Weights of a small segmentation model.
Model: 48-pixel images, arch unet, activation silu.
Rows from block 5 of a small segmentation model, named by matrix and row number. Rows with one number belong to one channel. Each number is 128 + 24 x the weight over its row's rms, rounded and kept within 0 to 255. All counts start at 0.
After each channel's rows are labels from the 100 images, of 14848, where the channel reaches its highest value: "colour at peak" is the nearest of a few named colours to the mean colour under the peak; "peak on" is the class under the peak. Only what is clearly more common there than usual is listed. The data: rendered rooms with furniture.
# convs0: first 3x3 conv (model.decb.0.0.convs.0.weight, 192x384x3x3, each kernel summed), inputs 0-191
# convs1: second 3x3 conv (model.decb.0.0.convs.1.weight, 192x192x3x3, transposed, each kernel summed), outputs 0-191

convs0.162 [170 147 148 120 117 104 171  95 152 109 109 122 137 129 136 124 111 126  99 157 128 151 116 111 153 144 131 175 166 135 127 130 144 150 129 118 115 170 115 150 134 115 117 141  94 103 133 135 166 147 163 120 164  97 161 145  95 140 139 147 137 119 144 106 137 134 131 125  98 132 115  99 139 139 120 145 127 108 138 106 144 153 111  99 133 112 126 134 152 167 155 109 112 102 146  97  81 121 124 133 130 160 135 143 140  98 114 123 133 158 150 107 161 138 114 165  91 118 165 123 160  98 112 164 144 116 104  79 131 150 138 118 155 143 130 162 152 146 102 126 143 139 104 140 113 109 170 151 117 157 118 136 107  98 110 158 135 129 168 104 125 163 107 144 171 128  91  94 122 147 138 132 149 179 154 141  88 172  83 136 110 147 101 129 122 114 115 171 137 121 149 161]
convs1.162 [105 111 124 143 158 141 124 152 128 127 142  74 102 168  96 113 111 141 123 187 105 144  98 145 105 107 100 129 114 121 149 141 170 136 154 130 125 157 107 132 125 142 103 114 104 112 139  72 119 128 146  96 171 159 123 116 139  87 101 118 122 125 130 151 173 167 147 135  79  79 179 113 149 123 149  90 107 179 127 100 106 202 143  80 131  73 159 117 111 165 138 127 124 162 141 144 122 154 127 112 147 158 174 173 139 116 157 120  96 123 143 160 151 122 110 167 133 129 145 120 120 130 122 133 122 116 148 152 148 115 144 113 140 128  98  84  98 165 105 110 119 147 151 129 126 156 111 130 149 111 117 159  97  77 157 132 125 131 141 119 181 104 137 112 119 129  95 126 147 141 119 138 109 117 159 154 118 124 102 127 108 167 113 116 140 139  90 134 140 118 111 136]
colour at peak: brown
peak on: floor

convs0.55 [163 150 188 139  61 160 135 113 155 141 144 117 184 128 143 106 103 137 118 154 146 107 100 133 113 140 139 150 178 190 122  98 116 147  88 105 133 149 146 142 138 131 124 122 146 137 152 128 120 109  95 148 150 126 141 120 113 164 129  94  98 130 108 123 173 163 118 134  92 126 143 137 106 162 160 108 150 125 150 140 157 146 178 113  67 103 137 108 159 138 127  90 138 149 113 142 142 133 128 158 141 152 113 161 127 158 136 107 136 102 154 136 114 109 108 113 146 107 141 137 116 125 103 148 120 132 113 155 118 142 100 127  96 152 100 171 149 148 141 156 136  95  96 114 123  91 152 112 138 131 163 149 163 110 169 129 149 128 124 102 135 129 120 130 151 149 151 132 109  98  93 108 124 211 145 165 115 137 100 123 100 119 108 149 161 135 162 166 130 128 123 128]
convs1.55 [146 144 106 110 135 150 163 113 125 142 119 119 100 156 136 126  70 154  97 156 117 195 126  76 161 111 140 112 177 118 156 166 101 193 109 113 120 162 172 131 124 109 113 126 145 127 116  80 103 115 129 113 163 114 114 140 161 107 151  60 120 155 155 124 183 144  96 127 130 173 133 134 113 114 117  94 109 105 139 150 117 139 103 115 134  99 103 143 117 113 140 124 124 124 158 123 142  65 135 145 165 132 138 162 113 118 112 134 120 105 100 122 118 134 152 130 118 118 108 101 110 145 142 127 156 147  84 161 138 116 154 168 173 143  98 129 123 116 105 123  89 169 120 112 132 172  86 123 132 129 124 139 135 149 134 152 106  97 123 144 127  91 160 131  91 123  92 103 132 123 160 163 139 119 132 124 130 142 129 149 135 130 154 145 156 148 142 105 178 148  98 149]
colour at peak: brown
peak on: robot

convs0.113 [119 148 114 110 144  92 150 107 113 139 121 136 147 113  95 143 100 142 131 108 118 122  87 116 100  92 116 155 158  94 140 148 160 144  95 124  81 134 109 123 115 116 141 129 120 110 119  98 141 136 156 112 146 119 151 119 123 120  94 142 100 169 141 116 167 107 132 172 129 158  99 144 133 138 115 162 171 145 196 137 151 146 133 116 160 125 141  91 147 174 125 129 180  93 155 108 111 120 111 142  86 148 129 111 149 105 121 120 144  97 138 116 157  89 103 142 139 155 100  55 129 102  98 118 144 123 139 122 101 105 169 120 111 120 130 112 172 102 147 125 178 128 129 146 156 155 104 139 132 103 221 132 139 170  89 139 150 108 117 150 132 140  71 162 122 111  92 156 126 142 184 142  80 142 116 113 139  99  74 107 123 134 123 167 160 172 108 151 148 130 112 114]
convs1.113 [116 178 152 116 174  99  90 133 140 130 157 133 149 110 124 122 181 107 128 146 158 131 105 120  95 113  96 120 155 118  71 166 122 109 144 152 121 121 137 128 121 156 140  82 128 140 121 137 122 107 156 105 121  97 146 141 139 101 143  93 118 153 154 137 122 130 135 144 122 121 114 140 131 123  93 133 117 115 154 151 125 157 144  82 127 147 113 141 161  92 140 153 133  93 159 128 108 132  89 146 119 144  99 108 136 113 124 144 172 125 167 102 156 134 133 102 148 143 181 111 130 121 191 117 144 107 168 111 207 148 112  92 121 137 158 122 164 146 194 101 127 149 141 114 144 154  95 143  98 140 148 131 133 158 120 140 130 109 145 114  94  91 146 164 203 150 138 104 139 131 137 159 137 138 180 119 109 111 152 122 163 127 141 118 123 130 128 137 144 138 111 169]
colour at peak: brown
peak on: robot

convs0.73 [106 135 136 119 125 151  89  95 127  98 132 119 145 135 163 134 120 120 151 110 122 162 122 129 162 123 150 162 196 164 133 118 109 144 117 103 175 103 159  90 170 136 103 156 155 109 144 130  89 127 131 141 165 139 144 137  73 122 122 127 122 197 135  95 123 148 132  99  81 157 145 156 102 132 114 162  93 136 151 109 164 158  79 143 164 120 134  99 132 143 115 127 141 145 123  99 117 143 145 184 103 156 116  89 134 109 122 117 106 117 148 141 165 123 150 123 176 106  95 126 152 124 161 119 174 139 169 101 125 112 112 124 124 112 118 145 119 130 124 160 137 124 159 116 156  77 173 145 104 141 170 113 104 131 159 139 158 122 157 109 152 127 153 144 114 125  84  95 139 167 136 151 104 140 131 147 101 101 112 137  93 172 143  75 132 137 128 164 147 124 174 155]
convs1.73 [130 132  72 161 114 141 144  94 118 169 115 172 149 152 132 137 168 139 177 149 125 116  92 122 109 170 115 155 160 121 154 123  80 106 124 119 137 110 100 114 128 110 138 133  95 110 112 150 130 114 158 146 139 106 148 141  88 132 153 140 107 141 128 128  85 106 134 159 152 133  70 172  91 133  92 130 108 150 145 133 139 144 158  67 144 148 124 141 148 164 119 100 110 141 154  90 149 162  98 129 105 144 136 131 110 103 129 103 148 140 132 145 151 104 152 134 120 185 104 143 152 114 140 182  87 110 162  95 146 143  81 136 126 105 123 111 146 141 126 168 159 131  93 136 110 120 116 128 110  89 131 125 103 121  87 127 148 111 112  99 123 118 163  96 125 106 165 170 142 162 116 122  86 113  93 138 127 175 117 125 116 111 161 117 133 124 113 122 111 116 173 122]
colour at peak: brown
peak on: flower

convs0.167 [130 103 113 104 114 136 141 145 143  91 136 127 144 134 123 132 124 154 118 158 153 141 163 140 158  96 108  98 154 123 128  79 161  53 170 161 123 113 110 107 138 144 155 130 133 113   0 140 171 125 129 123 133  91 114 124 115  71 135 103 120 142 176 115 154 167 124 122 192 141  98 106 121 129 145 119 158 172 112 128 121  82 149 144 149 128 151 117 114 159 128 143 107 117 107 122 171 137  86 115 118 108 120 112 131 112 142 127 130  93 120 157 108  94  88 112 119 142 116 134 149 122  89 113 122 135 115 172 140 174 159 102 132 115 107 142 109 166  82 132 151 169 127 133 170 122 142 136 157 179 162 150 134 143 172 136 125 114 141 154  75 153 157 110 101 143 106 158 139 127 100 102 133 104 141 154 151 146 144 141  86 144 146 112 156 127  95 133 103 153 174 114]
convs1.167 [132  85 145 134 159 130  82 132  97 140 144 116 158 127 127 135 111 172 129 194 134 111 147 130 164  86 123 124 124 148 133 126  96 203 143 106 130 125 108 157 110 119 130 134 135 130 115  78 117 135  89 142 188 122 146  82  68 122 105 147 121 133 180 115 129  81 119 125 118  99 126 155  77 136 114 102 105 127 156 112  94  84 142 101 133 124  94 122 112  96 129  95 126 152 115 132 124 166 118 173 131  86 148 110 159 135 155 108 129 116 174 127 169 131 165 151 126 135 174 120 122  75  79  91 124 101 135 124 111 126 108 126 127 114 127 101 123 121 118 180 129 118 113 120 176 124 139 152 126 137 128 139 109 105 151 128 105 129 157 107 115 142 126 126 118 157 133 142 147 140 143 135 135 194 137 140 132 129 162 130 120 150 128 116 142 141 117 143 173 146 144 137]
colour at peak: black
peak on: floor

convs0.117 [149  93 148 131 140 145 125  91 156 101 123 143 141 130 115 105 106  96 128 147 138 125 145 185 159 128 141 177 153 136 107 128 121 153 125 154 103 144 132 138  69 149 157 142  98 115 120 155 103 118 105 157  92 140  94 163 173 134 143 124 146 115 103 162 198 117 108 102  88 128 120 163 155 119 128 118 172  92 113 122 158 167 154 116 140 131 146 143 155 146 152 145 140 130 142 103 108  82 143 127 141 134 121 113 158 144  87 119 108 141 137  92 127 156  98 104 145 125 133 128  97 109  94 113 132 116 117 148 124 120 133 160 148  85 115 158 147 125 166 104 167 170 127 106 152 143 141  90 158 136 136 123 197 139 116 144 131 117 157 131 142 142 175 127 130 130 131  85 168 137 200 117 133 172 123 141  95  99 114 133 152 122 138 144 124 104 118 121 139 183 157 158]
convs1.117 [ 93 111 120 152 167 116 159 157 117 129 141 121 115 167 142 130 111 132 123 113 123 169 143  88 124 166 125 133 112 146 106  87 142 133 111 124 131 126  75 162  88 128 135 136  99 108 141 114  93 131  82  91 150 126 125 142 130 160 119 134 133  89 134 149 163 159 139 102 149 154 151 131 138 144 127  95 163  60 138 128 121 128 165 143 147 136 145 138 101 120 133 113  99 134 100 145 145 134 128  96 150 112  98 166 133 134 103 142 160 130 155 146 161 192 149 105 153 168  92 133 127 176 153 162 128 133  96 145 116 144 169 129 118 127 117 145 104 144 131 150 170 112 133 106 139 150 152 141 130 160 112 173 160 136 124 107 147 150 110 146 178 174 121 135  99 154 134 108 115 150 102 117  83 134 119 116 119 127  83 159 116 134 110  94 132 142  74 117 121 133  54 118]
colour at peak: brown
peak on: ladder

convs0.81 [121 179 127 120 133 181 117 154 147  88 150  93 138 124 106 122 123 160 151 106 114 106 117 111 131 114  90 120 137 136 138 108 138 134  94  86 119 105 139  80 136 157 142  97 148 135 139 155 144 149 117  99 152 124  90 117 143 104 143 117 117 148 117 142 126 163 155 100  77 148  91 154 126 130 131 115 103  81 147 131 146 132 158  96 131  94  98 112 111 129 135 109 146 149 100 148 135 136 163 172 136 139 169  89 100 115 102 105 138  98 116  61 105 153  85 124 139 128 127 133 131 130 130 159 135 132 145  70 108 114 141  94 102 139 131 114 115 100 131 135 102 141 121 135 151 188 163 112 143 137 123 145 153 109 105 108 144 134 134 144 162 165 157 142 118 142 151  83 140 107 151 118 125 166 135 161 137 101 145 105  95 168 147 135 109 131 146 120 119 120 163 137]
convs1.81 [103 112 105 120 120 177 156 110 104 161 141 121 135 113 104 156 161 140  90  80 116 128 126  98 149  99 140 150 137 129 127 127 113 102 127 132 114 104 122 139 111 139 149 175  76  97 147 139 131 114 158 135 118 103 159 125  71  96 168 146 168  95 149 135 127 144 140 154  91 100 137 130  83 112 115 147 131 194 159 118 131 133  94 108  98 126 147 158  98 127 139 116 118 139 126 139 157 151 154 129 105 155 148 110 144 144 153 124 123 139 128 139 110 140 119 152 126 145 142 130  93 105 111 141 152 109 137 145 134 155 120 106 153 112 159 179 135  74 109 109  98  96 130 128 129 142 134 140 138 123  93 117  75 146 164 143 118 108 137 146 127  71 187 129 128 100 128 139 121 137  69 117 112 127 148  96  90 150 106 135 125 144 121  99 134 145 100 147  76  69 169 110]
colour at peak: brown
peak on: trophy

convs0.121 [115  77 145 107 147 121 145 140  88 148 142 159 135  94 117 105 134 105  90 156  79 140  81 106 155 147  94 160 182 109 109 106 135 154  71 134 112 127 133 148 128 124 116 160 111  99  97 153 128 128 124 107 132 169 145 159 195 129 166  97  98 140 130 116 131 127 126 125  74 140 163 123 183  92 136 103 113  56 163 105 137 110 134 115 149 137 105  59 155 118 146 136 143 166  98 122  96  98 118 134 149 110 123  66 128 146 106 118 124 139 130 143 107 110 155 113 132 133 162 161 106 122 172 133 129 141 121 135 130 168 107 157 119 143 141  96 149 110 128 148 133 136 173 135 145 138 123 139 131 144 141 138 113 160 154  99 121 146  91 117 136 102 103 128 140 133 121 127 128 122 155 175 125 140 173 176 104  98  58 132 163 150 117 117 180 101 107 140 130  96 123 153]
convs1.121 [101 127 134 136 116 109 146  75 138 139 174 108  87 140 151 161 103 125 141 134  87 154  96  92 103 145  86 143 130 160 146 159  97 164 116 149 145 163 158 126 102 143 133 121 143 147 135 145  78 140 129 102 148 164 138 152 115 107  97 108 128 124 115 112 116 114  97 132 158 168  81 119 118 116 116  76 123  69 133 130 133 166 185  82 133 118 136 142  97 126 162  76 140 152 137  97 153 156 132 134 138 105  59 132 148 157 123 148 138 125 134 167 128 124 133 126 148  92  99 156 124 147 134 134 115  83 108  99 139 138 116 105 143  99 131 105 148 121 134 136 101 158 116 131  82 159 157 171 149  98 102 152 156 146 124 133 114 144 104 145 152 141 124 113 109 136 124 146 141 101 115 137 103 120 149 107 140 112 108 157 136 116 101 100 119 116 105 146  68 114 158 152]
colour at peak: brown
peak on: ladder